{"encoder_head_dim": 32, "encoder_moe": "expert_choice", "text_encoder_activation": "relu", "text_encoder_head_dim": 32, "orthogonalizer": "newton_schulz_5"}
Rows from block 6 of the audio encoder of a small contrastive audio-text model, named by matrix and row number. Rows with one number belong to one neuron. Each number is 128 + 32 x the weight over its row's rms, rounded and kept within 0 to 255. All counts start at 0. Numbers have three digits each.
After each neuron's rows are labels from the 100 clips, of 14848, where the neuron reaches its largest size: "top examples" is what is common among them; "peak on" is the class under the peak. Only what is clearly more common there than usual is listed. The data: short made-up English sentences, spoken by a formant synthesiser in many voices. In brackets: how many of the 100.
# gate: MLP gate (encoder.blocks.6.mlp.gate.weight, 672x256), inputs 86-171
# fc1: MLP up (encoder.blocks.6.mlp.fc1.weight, 672x256), inputs 86-171
# fc2: MLP down (encoder.blocks.6.mlp.fc2.weight, 256x672, transposed), outputs 86-171

gate.197:139143110095099178124138145123142127153099094148113180118127129088110112128144120143111089098098142149079110148154092175084113159197114140174123131095061098111157125136137097111099155096158119107130077139091056116249081113141153065130112063084161094130112117
fc1.197:160111161142075118119123165117100189111117157183114115103121114131107120108108047135119134136039147111179113105123157169159113161152147141166152148107146113144133152175167083181093132117151154121140104118102181097142163179095126122132135131107150132132129121
fc2.197:070103104149151109119117109133092119152082113116123116135087132159080150147105148128110152149185101106128120165149102097110132069125145094152118095103163072112184116166150126108175208106122106142148151100139114143185140197027093077119167086099104113178137131
top examples: /tʃ/ (36)
peak on: /ɹ/ (77)

gate.492:139079097085115106132009070115089126152148107124231095161112117123089114152116146142147158105124059115142175133143143066112153077137164142154095120127127169104151118127085112075113071111169119144134157075101111123162121138182159090129066137171098129137092132
fc1.492:151142118136151147170206137182055161150125135141071124134148161145134153137204127072087103085147113174122219106107157067159045184107150094107131086168110121131116132162111099161123146139072116113070126082086179049157104135152107142122102120093114114107158134
fc2.492:076126134152144125172119183180111116155121113197087103171116147145134121139159067100109096116182163159123177144141115146105104119156104115107088125116122102124118095119120198171118131159079120154129162127144071126146164071230167152079123111158143101086099188
top examples: /f/ (96); /aɪ/ (64); "knife" (33)
peak on: /f/ (96)

gate.160:164116139087134134143105170085118140143158146120152138186139114098133185157106122127127110116135146117130129139101098204107133178098105096153089101102121093129128128089118090096125100143134048105109120165127139108076110141109093110125084107158090093145092075
fc1.160:103125149074122116083046096098114093153114153096088151155140137104117140162104150128101111116120173138092131158070119156130134116106140104131071073113100090148086122128091055157139123175138122153084117137124147170127142120193104147064103059183147135143124104
fc2.160:135146155093102181109164125096164153155167123140173076076129098138138109145136118156090209085092136139139070145161076131098163128189132126157150051142176081128102119101131134084134169083087135153081110121108158105118117132163135074134124103133139077061147131
top examples: /tʃ/ (88); "she" (32); "watched" (31); "beach" (27)
peak on: /tʃ/ (62)

gate.594:169200144127094134172098131105122182128127147131154208160136134079109192094123150180174102151123102124041077101110126136107155116113125160162156103129089162116138158089157104119118147116122102136138136137157120096069108145137062111124096184061137177136201116
fc1.594:092103140135202096183120136072145093100121091171111117121106152173154098129085170105170115158155174135183144150123112081125129166148139156185149095137187133082087148108085182094103153169121165119128181133117089093126105159047164148142158134066080064127128135
fc2.594:135147149122094084096109134102110120123138132131076144140168167147164162058128096145156157126169093141107130202179131108125136097119142100226094122131156125185180127125147086093116152077143128068153102081163120172097117119152066116123173129100180114197161118
top examples: /ɑ/ (80); /k/ (75); "car" (67); sentence kind: question (61)
peak on: silence (78)

gate.195:148164159154202140083173103122091103139158136109090125104100142089186135192146159125167092189107144165148131134151161069171213122126159111104148130156128091073089121129143136119194127104075166126124104121136090112093094084075117135127101144112114130148127134
fc1.195:081151165174099082146101148075188150119069136134137151150110135139144104080174165075091144142132106087189125122092103120177123101063128085117062153061107130137182096106092123159126196127107135157129123115121124113142136176123176130118098099163160101096127102
fc2.195:149130110070098150113087094121144140161125001146074126146089143194142087127229123239134194124071177139166160137100188155112085126097161093142066115128125142161117158147120131147129178127134172154132147096130104157134114172134163121067104121153096152131094089
top examples: /u/ (66); /θ/ (54); "threw" (52)
peak on: /ɹ/ (59)

gate.134:145069128149193109150089127119104072144139125148117109129129150112078013134133142099105102140192172082092153211103131153057171123096074130135159126094137162098136201097113135120120114095164138182114084159128149134149087123126107044109120077124117149148122109
fc1.134:159178149096084067107145141128114206110085177106161139089084102160114108151099106155133120140135114142144112136130149131108091149086134165165086162085074099096129101105095099100118105157181161086149212157126166117117107162124136255184112097117173112112163135
fc2.134:108161140117080150094159177053114152122106095157114125104119157154154090140122112149149160108155186095110097158149127181153101101071040123141172157122075170156137125149145083162145155066096153087150117123072096088108148130109110071071099115110132168111173091
top examples: /aɪ/ (99); voice: child-like voice (63); "shiny" (25)
peak on: /aɪ/ (85)

gate.34:102090156130125100157120119122111139148139111139135137147137085157147134109141079120133142127164095141122071063117144166154115017138130127153123076111078167161177126130131106162114183129159091142132127117086130101132155128134182106151147152166174117126141090
fc1.34:114138109125128126126099125136155179114157153144158138117070126162092169161115116110119111137157089110068109096141161221099173115149121145116165089092155139127116159116134126133148122123142110178138059136112098059100105166120091145141177139058110161086140078
fc2.34:130177089154125148098141134140155094120117045120114122108099124154135093122088073164105127054143145136122147089122113132152107115145133166182143090113134116129052106106133157167099140158084170151145113091135158140124118137118165066132153177154090111103152120
top examples: /ɪ/ (100); /v/ (67); /dʒ/ (59); "village" (55)
peak on: /ɪ/ (93)

gate.464:074176158106141196105116115090093218108122108132168190073107085167200176167166065172075139101152107126119130114124134140061092130101123116102071177110133163086094154098135165076108148171065153095146090152160145156107182126129141166115074143083143163157121126
fc1.464:122172087131150119016121148114076153117103134142143187081136096158155143071152078153074099135161123139103145135171121102086177146079110126140057092142131171128070175132117101109088152143111148122128139151165114052135112125138144101139101149099109149212152113
fc2.464:191137113136035122149139085143170107112100141088117094184142198100157110165113125071124111135027128082118130115152147098129067129032165111070140105147172147144091126180126158145153157138183091086183143132128095142148142100165118055117107061083158139073108097
top examples: white noise (40)
peak on: /ɪ/ (65)

gate.456:097146180134086089068158151102098120147075178136088117100114141199103162194149132156149151135113110129128129132147164069089146137103113097142096120176107062157119123141089080109136113172114142117100090086136185143191095131138149081123146158108179146143154123
fc1.456:100121164107183076084114134107126097122102121107110124133103110144090081162138144139126163130080141109181168140092150128162110098148111143188153115146110067255127129104121141157095112143094125137123132093129163052128156115151134161189112113126143122072176162
fc2.456:061086137122144194128100108129174125156201136142066123212190162095115122131167098106103078132105159102114163082100122108098151164200113074129106134106160128093110152107144112117136182090103105097110077146141107168140124110086137108154161130075179083158135162
top examples: /u/ (95); /b/ (84); "blue" (59)
peak on: /l/ (62)

gate.433:083185144114139135124123094155149081150074128117118120104085164098061057068098106102213118113115122198132111065138171136045122135197147077160149133112080132125134127115104144141128072121126165071163134124108163172149162108092183176173105098094114180139118131
fc1.433:051087118118085104109103106151087166121130073110141147072141167065157107115175164121193090121166154097149130097173137118149172177102131095091144192204107117046117148195134098065106141146134193166090088058146170124135130178069185162105101105096133139139177079
fc2.433:101130124074076179148129141135126120167117174157099110120109160148082108117118091080139117104140137130141126137164128155112156152157049138097142142122078119128177136096083148109046143177096188053152166130130152059097139118159168150084140137152135139160113133
top examples: /aɪ/ (86); /ʃ/ (75); "shiny" (48); "child" (28)
peak on: /aɪ/ (74)

gate.136:148114163087106071086140124190153100075153127165156111202132107118135066134177128125112137111103149127130097189164170130102106135155109088113191136143202070101142171110198081109115021203139102116123168172123130106162157158144080130157101135044132112085179112
fc1.136:065078155127116100068128125127106050140128111199102137194082100154160159061154160156130214117163087082101080146118173149123147110158151110124152167146096116160141113093180094147107140197104097176119144118151095098111178164104083149178119088062157151098148117
fc2.136:128180162164148101124159138147137175122171130112146151154132081140159157162081153114139134127081094089115127156123142166152109110166147119132124128094122129122115135138129126120177150177121146096098152122188091088120185142160102141165063139106115089110140201
top examples: /ɑ/ (97); /d/ (96); /ə/ (91); /g/ (88)
peak on: /ɑ/ (91)

gate.268:176074103095111137165092093164101107160128041164127145164143137138109094142136127120133167139117155116110118118141101189174144180185107125147176105134116087146121173118154159142134120069119131107097235103077055091043145153173113119117126216143125130133177077
fc1.268:085175119137142117134115099121171164097087197097133131141076107065096154135138167086157141074134100122128140106160114132103163124164161122126116171164136111117115071145134135133073140121101064149161098195130154203148111179095167118049129060151142088112082148
fc2.268:146143146131164125143165081079201131092141203118092184175163090083150166092102134143083081118168076122177125087104114100106141113109122168176196155190118112115154157102088148161114128090127080152129173138172178149200152146142159101070168129154087068018112156
top examples: /ɑ/ (100); /b/ (99); "beyond" (97); /j/ (97)
peak on: /ɑ/ (100)

gate.180:131127184159103084111110124128158134125137111131132102119075164165168136100124168158125106085127162179053160147166151143102148151183077141178199142156129142123100142162170131156129168092152105123094082101093119160097105109108129132114122099095132142049134124
fc1.180:099081119204141151062125150122102170143099178141092089123187132104170090136096137119142105113078124134135108196183127133170147170051141104129163132101138119154134201108124135128177181154152054146162140157134095063135202093126092070144099200065152144120183130
fc2.180:121201151166104114128142127132131138105116145087121126137137073118123154155072128196139133121121149136154083103101136159097150137136151122106118129074112159109080077164173121073093113086199108181157109133180171158139107106131170145149127144091080136087106125
top examples: /aɪ/ (97); /aʊ/ (66); "our" (47); "behind" (28)
peak on: /aɪ/ (77)

gate.115:132157098101172114111081115053099110101151113095092141145141134134137099112085100145145126095140111136140137138102131121172169135077164158139154118149164114192112125161074149181099131118110093153133165095123088079124102078133181080084150157165157154192152198
fc1.115:085126114136120137149147142055137126119174093031154125160130114166114133097093098102106111071089142149190114092074130131109132122156139128150116113132231130179092114171095139130171181131091159102105118122147119084142168071095156124164132096166101129132144187
fc2.115:121128115081064061088177126133141166119058104132163111107136115111104087124131163151149190106095143111132138085130085145140075096130178147126131094099155124086067112111131166126081129171153108093188129060123135168115151101138180087130116132179182128101145125
top examples: /ɑ/ (100); /k/ (100); reverberation (93); "box" (52)
peak on: /k/ (99)

gate.194:095103118135137082129143141165124160115111140166119114167115148048083189146192094199120120101161175166126153165104138120161149097099090091120133128158132106153114176133117131116112153159108088083127155130111115148116152163094110107199156152196075140079136171
fc1.194:098188090148144186123200142104101128157111159168208171069140082082186136199170128101126177152137153131129178120131111149133154133091125149152139114175096177111134114138094106084145093104145123121122112103134158088140111146158034147143135161097071201148169193
fc2.194:104163134144121155118131188131090151158097090132153151103163139163095090122123136134061162146100116105148138124114202103147131160153142120112119123137139134156129112171103172134090067104082127128156127151110157133090119094184156151076118148109166095136121095
top examples: /f/ (100); /ɔ/ (67); "forest" (64); "phone" (34)
peak on: /ɔ/ (62); /oʊ/ (33)

gate.466:136143180147156198204156096108160154115143118134105054097112143168096143103154135146101122133128139114121123075109151111085225165069092116119164087108185136116102071127158148182137120090122108128155082112104122118160096118168126103109185158128127149089112157
fc1.466:110083068082119106089122146093113133133069137090073092140199098094125165149142145110118180162144093076068180181109091074144113085082126132082145165105128153112159125111145130105139142103096125098119158084113160166124114119132142107151096167136149125116117101
fc2.466:116099106134136135091142077111160130160145109085105106164101177090174217150115114121024079186158105111106114157116112145136108099108102159149134152094109072148124170108064075210120134154208144182111117142127177167080135167116133162104125083164118133138149102
top examples: /u/ (93); /h/ (90); "who" (79); sentence kind: question (79)
peak on: /u/ (83)

gate.246:091169131161094100135088139103092148130148077160105130157191151122119071095192136117146140136139100204121120112122121152168123082146134166091133161155202165132187203160152158163102095086150159092123077154102101157112099130101176190141144065096106108164095137
fc1.246:097092101179127182189110102200116157083111165141150205122152121125138122147135082164108160141124143115023081089153157146161190207168096139069114071118202124098095141143092170116137050085151118167153130178166116112152070100092128127131220168155090134127123125
fc2.246:101130096155137132134090116074167112087132084152109129101104142089105167154069109127115083136131150076159103162098092095121160114160149134157082192135119112137149151170128124099138190170149173162097123089163142078201106155125102127151094154164161146137048120
top examples: /ɪ/ (92); "his" (45); "this" (45)
peak on: /h/ (35)

gate.21:160130124098121167109176077122107115156108127029136161069163109142119173116135094170120188096028098071168130167164096122095119132122096127120167142114118114084111144104099139105144158169143094153138112111171142124132137090112107113126144089097141153146108159
fc1.21:122146117083121223077182093131120144148053111121106115129146118154235177146119086164127139099058149075120136155121135128120150112120149134109091092134125100141113176124172129102138137198125200115174081102121144140073119125125138076150140068140138108151100136
fc2.21:167088130122122155120109128146158169068051097157151164123107176103155141118155160140137115148155117104095122131109130148127146114097095151155147137075118148102109218255146152099171128170128119110141144079143093124115121113075106064156106148110128112149126093
top examples: white noise (35); clipping (29); pink noise (27)
peak on: /ɪ/ (79)

gate.562:096126111095131070111134143111177136096151156114083088119052092099106062143151120154122120118096100127133085111108158131170155097108159104113093184157150138168136100149135156147128138141121126126053108167145105160114128103146115167120101125080144112100140105
fc1.562:164061088082162084158161169131166154201102139161165084075119144152144144148124149190163121134107148106127140165152115141137071106151148171150170086169139075112092119118115156113065121142144141156180117127138147109114129195089191139145162170163130128123156103
fc2.562:173198142163187119117076115130123136104077122126092122146136110113170119110096152149172150117185190113077128200140127179148116129120098116095160141068184143081094083154103141139093129102135112166153180166126163107128154134088195130107076134112158081174094149
top examples: /æ/ (100); /l/ (89); /m/ (81); /p/ (76)
peak on: /æ/ (66)

gate.354:102128130087148105127106172186101156112161112120160082171123105130125148102157124156145094137091168189134128104125151120135118124099110142128148111097139176158129067099139130142169105107126140142129136109094132139078116106165096118160104086119106179125068131
fc1.354:125087120149134109112096130156122142093120105155162131137155100112179151135172139143122141123157183167124125131153080180132134102098104132165150145111170174157113126135139112129128101097154125166097174080099135116077153070136092114166126121110117195142060104
fc2.354:157118205162086138147146177103127130130119140120126154107090099180144072076193156113097102116075155176169126107198149179153118145119148148103117111112116154080131096130120119186104120131086144097110116104095143074155078098094098144199141085154109205132084153
top examples: /ɪ/ (100); /z/ (99); "is" (96); /ɛ/ (82)
peak on: /ɪ/ (65)

gate.55:171142163129068101137178139118143100120096199123134129159143139133075129179172157191125132133123109124168176091109106066142148121133153113195115158122108127099126146126117135112112125090151106102186074072129097127156099131092186105102167091161193129136135081
fc1.55:143139110119081093123188117138128098114112181123146129164118162209105138139091190123164164126125117110158137068159134085152162104147137151160185096144057081158157212093143100124144146101102120084175085152097089132115147154143157141127171115160180185080133116
fc2.55:174148145152151099107149123115163119164082135138089085155120167123118165126113140195153089137115086190155170144130114134088186126101095125177091091131084067166075097137089166148132145110126115094084144103122104068130107090133104122117064105120139135173169093
top examples: /u/ (98); /θ/ (91); "threw" (90); "who" (32)
peak on: /ɹ/ (91)

gate.37:113186116117086075113117104100132120158079128096104123123140068136064122076147144168118096086124123122110100105138145176081185164165119112245097079121116170172211121146142109166130126133116145145100105155087106079081135145126121141106189186109180127129070125
fc1.37:120090137116121160167136146116188177140175137119092122128127132150149022166108095160127183119075141098131127116131112187180111127073158086090127154167149106100098127132155101096112158127081072155164143068123190122107163146184137097084097062126121079159223083
fc2.37:043150130074084072146107061116160155232144110109126156106162168159085136163124101073121100131075101088105085119182111149119201133120128136095137121107137111139018184159112135114160178156107103105151178126097154106176098121138125169136103083099111120163085093
top examples: /ɪ/ (100); /ɹ/ (100); sentence kind: statement (100); /n/ (99)
peak on: /ɹ/ (70); /ɪ/ (28)

gate.128:100173075104071155142171087162137142181124162199118067053104104106162136155176139129152098117196057125172119145149112074107100117139095118116048154121112149128118116190144134156150129134139130134123113088167126141128082089081180097130160150167146098116091098
fc1.128:092159103119094139143124064147135142169165143149145071063109168088140100138189123129130114098198095137147160153135111150098076101183069099135142169113121169113094115140128113116142183104132145104150129117118096139171082108071153094158126144136109086120157117
fc2.128:088170173151161145141142142190135158143065135178206179108150125113160134159135166153159087144131119099148155103108104107202069150111172169119129129124093136103091165110121129161105108098107196166127136124113161117080158170127152110110130128140118171102077104
top examples: /aɪ/ (99); "behind" (41); number of words: 9 (39); "driver" (26)
peak on: /d/ (33)

gate.108:103108134115061168141110124151094172121114193103117112095105074090161109131100110064091110143124163132120054137205125151125096101137146126139109110144151146074161098123141128111096122098134104119168040111147148125124080102191159209106137120129097162168136123
fc1.108:104137160176097095125102119090142153110116135146166084155153122145149073125111130169107134103100144189138110143073151188119104063091089127141138137137060097104166132160122074135140117088148158153078127145102089131155111190104052104118106087171156145183173077
fc2.108:137099127136152128104124134118156106151117103120098121140092108144110182084155100107120110136118096150088128197140118154159099078164104157173125125067170087112121151151109153097116184136130089109132132146105145174170135071053078124116113135166115106033124132
top examples: /tʃ/ (99); /ɝ/ (97); "picture" (55); "teacher" (39)
peak on: /ɝ/ (92)

gate.87:163096125170129127138076128146085114121149113115082093136096083179125127118117066179210152149114097114149097164125113151128130125086154080130135169114117124115096134167053067154154133157149192109103106111164073104104130093126063101150140111121208094121176077
fc1.87:111172160046127103065084149142178136120101078159130176138187176106139110130155134153073138127150116148152169122101144061119147170130145154149124130118175157139166089144163119077131100069135095128135108063145130127098122095183150141127127138159059127104054211
fc2.87:138172113187110091106133097112170147112187086084107127178131191144124139073105173112131210159130083114133113155140178057160093119189146118141043140108149156123138109162061100122136133123120153133180133123112091172123097115149129071087132117202131120135119136
top examples: /aɪ/ (84); /m/ (71); "my" (55); "knife" (28)
peak on: /aɪ/ (68)

gate.357:172176180093170109105169168140106121176120186086137071098147106118132097135155076133130129172117134119106129126165173100153111150109167129134137160121138123108117050150106180062196139099111013114076078190148166137235156144108116126139153147122067110118110195
fc1.357:135144133105136128122118109142072144115112187078116093159152155128107133122180118104154162133124102070085126157138169105111114124139128125167162156107113153139151087114101133081089124144077120129090088105144148124179131152070139141172149202155118123116094178
fc2.357:149133083162145097130172128137176141123102089109113130118071152146158119167115172151122169148093131164129139104150175045142089078127155107132148086156145139167154151168158115160099165091035183130123062042132112150149118162116085129088144086158147156148118070
top examples: /ɪ/ (96); /θ/ (42); "thin" (37); "every" (36)
peak on: /ɪ/ (86)

gate.488:064096172132057074129190154088077132109141100161124176090160148067126081107150085133136160123132137154105142074157099147147127146150111169119155140161109106123081142106085097162158121095168128134134117162139123103113141116104134151158191110203126213185160106
fc1.488:103127119147210053083116183126171140098103104110176134190152155166155104151156187112089178123137115131146170163170099155149137176116192105096145133114135132137134171122153080105081098151131113084111100111123143168123088183119134107093114095109170129106135140
fc2.488:098141136104066181149128115102133141147132209180168130058138116167105138069113160116141125137160045099136100083119112111104191174112112198069123127131126106190121189118107065110139117102096116122168151082068139115130142178119160179131141136123096193112158155
top examples: /æ/ (99); /l/ (97); /f/ (75); "laughed" (66)
peak on: /æ/ (90)

gate.256:181150106114162137119132126085136082134204117093137091101137120153149120086181120136071071162100083145123142179142106122108122067126124137114121115085154157139082174124123146127140178156150130098059066097159113077107104139083122053129127095071109158161132136
fc1.256:140131127130164131107075089148134111099167108090109092100153115148130118107152092180112087119138088156098134138146126130104151104149128140126118143117160153153092141134137056163095136158112121139076074135129144139153136163107116082109148096117145206142160061
fc2.256:107148116111152126126162170103129160129111090127154168167180100071071209162203136116145117138058074112141105111161138114113117117107169182139128116181150123124093158138102139160125162069126125206158119149041209196127098134146105127139181118126066132158143068
top examples: /ɪ/ (100); /n/ (91); /eɪ/ (85); /d/ (85)
peak on: /ɪ/ (92)

gate.473:067175128130147142158204172090132135184123156098145094138157147123109092159085114167145145124121102176127091175123102168127114087121060114173139224107128146138217122115105083140160155086134167166142130072107113146137079096103085062125158117132155147174105130
fc1.473:076122141164122173163162088128144115185054200158115079139127135169146078198126094083125115106198146137114114169154153134132121124121054153095108164160153098081128193066093075144139100100149144112140112077123133119158090107163098133130188091116135132086127128
fc2.473:098116142116133089126148203171105103112133173106124119142162087210150117151138166133147122106125085096059109145202158145119128118190115130145178104114167132173134108119076113118180152115089104127140090139110101179085153108120148159199107091131075110118137107
top examples: /tʃ/ (100); /ɝ/ (99); "picture" (54); "teacher" (44)
peak on: /ɝ/ (97)

gate.602:127086119168108124144111115140095134138130136130067145088110162138080130117141086116129104125156118172114110074103116133067093109138136096116115130123137154173209122169127112144136133188160116124133091141137084142125093082094155083121125080157109174159124120
fc1.602:097074104144126098108131120122114137134175141125166133129129025086120112105179173146136149137122121148141104071084068069095124151150118105136113089123168165181190146106120118140176150181141098155130081165115052141112079130137167141113120038096162186159124132
fc2.602:059116113125059107170131145156067141114186138073118136153055073174106130120136113135112096091098134124113129078070165137106117109095085133160076138153172097146112136110116120112148050151155160104153144179140109118125124110076117104134144135115153167141114147
top examples: /æ/ (100); /l/ (100); /f/ (81); "laughed" (76)
peak on: /æ/ (89)

gate.527:128125124090142149158153088134101163120151185133123176165128097136150129148051090165098106096177156194145186131187126103122152182165187107154103115107155125169154152168105141123065032108188156112134120063110144112159103143115104129096126096077087181220159139
fc1.527:083094162147160130131183154123132144075092120184102109131135118131105140107085083078114115132120162152161145126200108100104100160150157099093096074128098157165143139155109086150101103156140096158128118123193189115140131153166103186094127122133125189163172095
fc2.527:169144119130112147155097152110119116107138152118088086097089118121107195077051157123097133155171152136121100106201124180115170144185119111082128127090090139111132130162141160123160132164195153147106118109080097123048139162110127168153116159069157061123049124
top examples: /u/ (100); /h/ (96); "who" (89); sentence kind: question (89)
peak on: /h/ (71)

gate.247:126155142121091088132132128090167097116115163199139135134119165107138140090128094137128137094116116156165145120115132115175123094123132051180096177148098118131151137084149124128156083089133130108093072086120117133094153124157086116097140099150143131184125125
fc1.247:165079111127151091114113124131168104098142133132125142100182168138153179095112169109102122130139136137156101123125160120074106139133163135114155095084068084115165135108140132138101085163131126097142137086128127142217109090135134111093211162170149105154144167
fc2.247:135118114127136098083105169124031101196105118131165143147133145117103160164074110154136129110129133098110146173148147153163110101141212110059142178106084162189126172100179129112201134114180103108161112143099136113132126022129087127155105106078086118123110154
top examples: /æ/ (98); voice: child-like voice (60); /aʊ/ (47); "ran" (35)
peak on: /æ/ (93)

gate.3:139168167123144140137116107110119141128070116156095086162140102159157119099165122166110134121078112098131168162168174093094197146119105094156076115103084138124125176149162155160138113149170124173110102104141176099099115084111141129150106105105148167172165063
fc1.3:127087121144132091184122159130099115150135142166173192148118136072126120124149084058131141145111148094209109093083122139075088137122065126125146139161135121157139111117048170140056112158089107083146154130097093166166128130179092120164154142140153141123103131
fc2.3:084114104108138148121129155073168138136136164144113118140129176140081098051083152126178138106127140102093129130171158060149160156148147093100136092167101120062101120134116124147188128080140128179108187166147111072110201153152173110104131050159171119162117126
top examples: /f/ (57); /θ/ (40); "thin" (36); "fish" (34)
peak on: /ɪ/ (93)

gate.570:075121225131124131171133114133096172089195166144166104149135122120117187137153139130102141201172078104145121171098105118107157150117143162107172096122090119115127228150150118160126135087147089150178130096158148124140114155127134089092097096098152155116092125
fc1.570:119103176135137087104061191104162149076131134163149148129090160101111129065138089099209139181067081119083110080077169121081134144126159149098158130185125117141124170141060090113138100085155062134174132118116149138149137187096124135109139098153129145115128158
fc2.570:106182089078116189090121174165111085104132149145151142079160095079127142157132124126143156122106090170174118169084164112186130156132182151170136141114136156138173120134094112087170148168064104175081117073107147081121108150077105088154150141093100077131108097
top examples: /ɑ/ (85); /m/ (72); "farmer" (30); "market" (27)
peak on: /ɹ/ (93)

gate.53:146101098122142158093139147142151161080077091114115107152073141141129124128120151222094169187090195117074099051184157098105166163105144093149207069062121139154083166107127110075117145089136116122171147082153095171142120124187148148134180114145136158168155128
fc1.53:098124041121110142144126130133207084127148087076145117078154107139131084088176177142134156091160104157157124137077141156158110169129073108098138110088127158150133151153146081049131115109125132103197123109144105124198103101246101162181123135103113150114131129
fc2.53:114046136113068112147081112184088038155088099150125088070240155153182133127150110156138106139105124115105126076102159114168145115082144148044170117154085123133131135067139139121127163163111122123170128150111161167115078086142106164157145157140075128151135114
top examples: /u/ (95); "new" (37); "this" (33)
peak on: /u/ (88)

gate.308:125140161177165115165169145128152103101164174183162132165182100181122100178123168150150070123112103131089110136127078121124096117108132146189125151194117112156124154083079094137154139105144090109090086105122124145135075159157136140098110131154108134143106114
fc1.308:104171154156135129168121142180139133136123133128114101108075125113143153118162062115140100122175161183131144129172180134121092072182111119120167110100139147118154097148123132070113176044077132129175115124069137137138115110096085119127187078152117195142119134
fc2.308:137140154091149118133119181120136107153146188147061177094163144156083153154162152145130154089146161107104117105152133105107122068132089155134116119070195120149129092129127108070107115146117183108153124057159107126153152089134142105164131104054111132125115117
top examples: /tʃ/ (90); /ɛ/ (84); "chair" (63)
peak on: /ɛ/ (63); /ə/ (35)

gate.211:113141168170153202143155188100151104090160078094124139148146089108088125178145167155155110128110153116184138218132118171154102127124185125117170144113083168062121117195139090096169053117120128145125110088097100091152100095119162129085142136140116143113071156
fc1.211:097106116159199104108160112173118100095182115136103157143111084125102131119096141129126100103082107107181194143128154145051117140157171122101163118143159115081106169128190141083185111178085106143128100167132162135167143098135114102132134121176115158091122134
fc2.211:133075094145122117118136072141126144133128130107191093054116129134061119159169114119113169085056068124093130067096151221108083179143118140205061144086123130152043120141163135136133107124194143133159093194071135162131122117112142099165104124150173108124090123
top examples: /aɪ/ (100); reverberation (60); /aʊ/ (55); "my" (37)
peak on: /aɪ/ (91)

gate.281:156103104151182179102099135093110119146087153147144157114125164121146150119112128119128136099085194130176107121048073180141158086100096149119142141147151134147151126116145121113151130118114153117119089121101141173115168161093119144141071045140160114155141080
fc1.281:148155122132153144076121118140107125180121139147190117158098113121116141144100073086121159092137161124146139127105082124183122087102094092154133165163137185176156155126161112058196132090137184096086160087110111155117153170120129143132096042167193096133184103
fc2.281:172116139141110133109092127150078119022098182157113118097139135164180120129149119127118182136114138125123196139101121123103124103154035136113077134220141086059131093106146116141138136074135140151114103135151162131144132116126107103104136106167112080097148158
top examples: /tʃ/ (89); /b/ (78); "beach" (48); "watched" (38)
peak on: /t/ (49)

gate.190:127163118137091106084148147084141111108087110126170120124137174138102113161113135132082176102167153053108108102109089073144141164131112129139109144105117157128184090075124131092069121095093095193093093137131123170105105151187118101117148092170018142104125084
fc1.190:132135113107090128159145119162150144118082099127121117120098066173129066185133130089150072128201117106141138088087121087141147123116094096057140145081149142102172101130113126126152100118136146195123133153110122134139107094154165134163070115116151103119183120
fc2.190:192140132096064149132120117116152111143126119121138102068131166086122153155105132146146142127110104102092131111061169150012135076114143164112179121045108101153122108128120022118113101175107135113137101162088158166140127177142138182118169089199092187108097131
top examples: /u/ (100); /h/ (83); reverberation (54); "who" (40)
peak on: /u/ (96)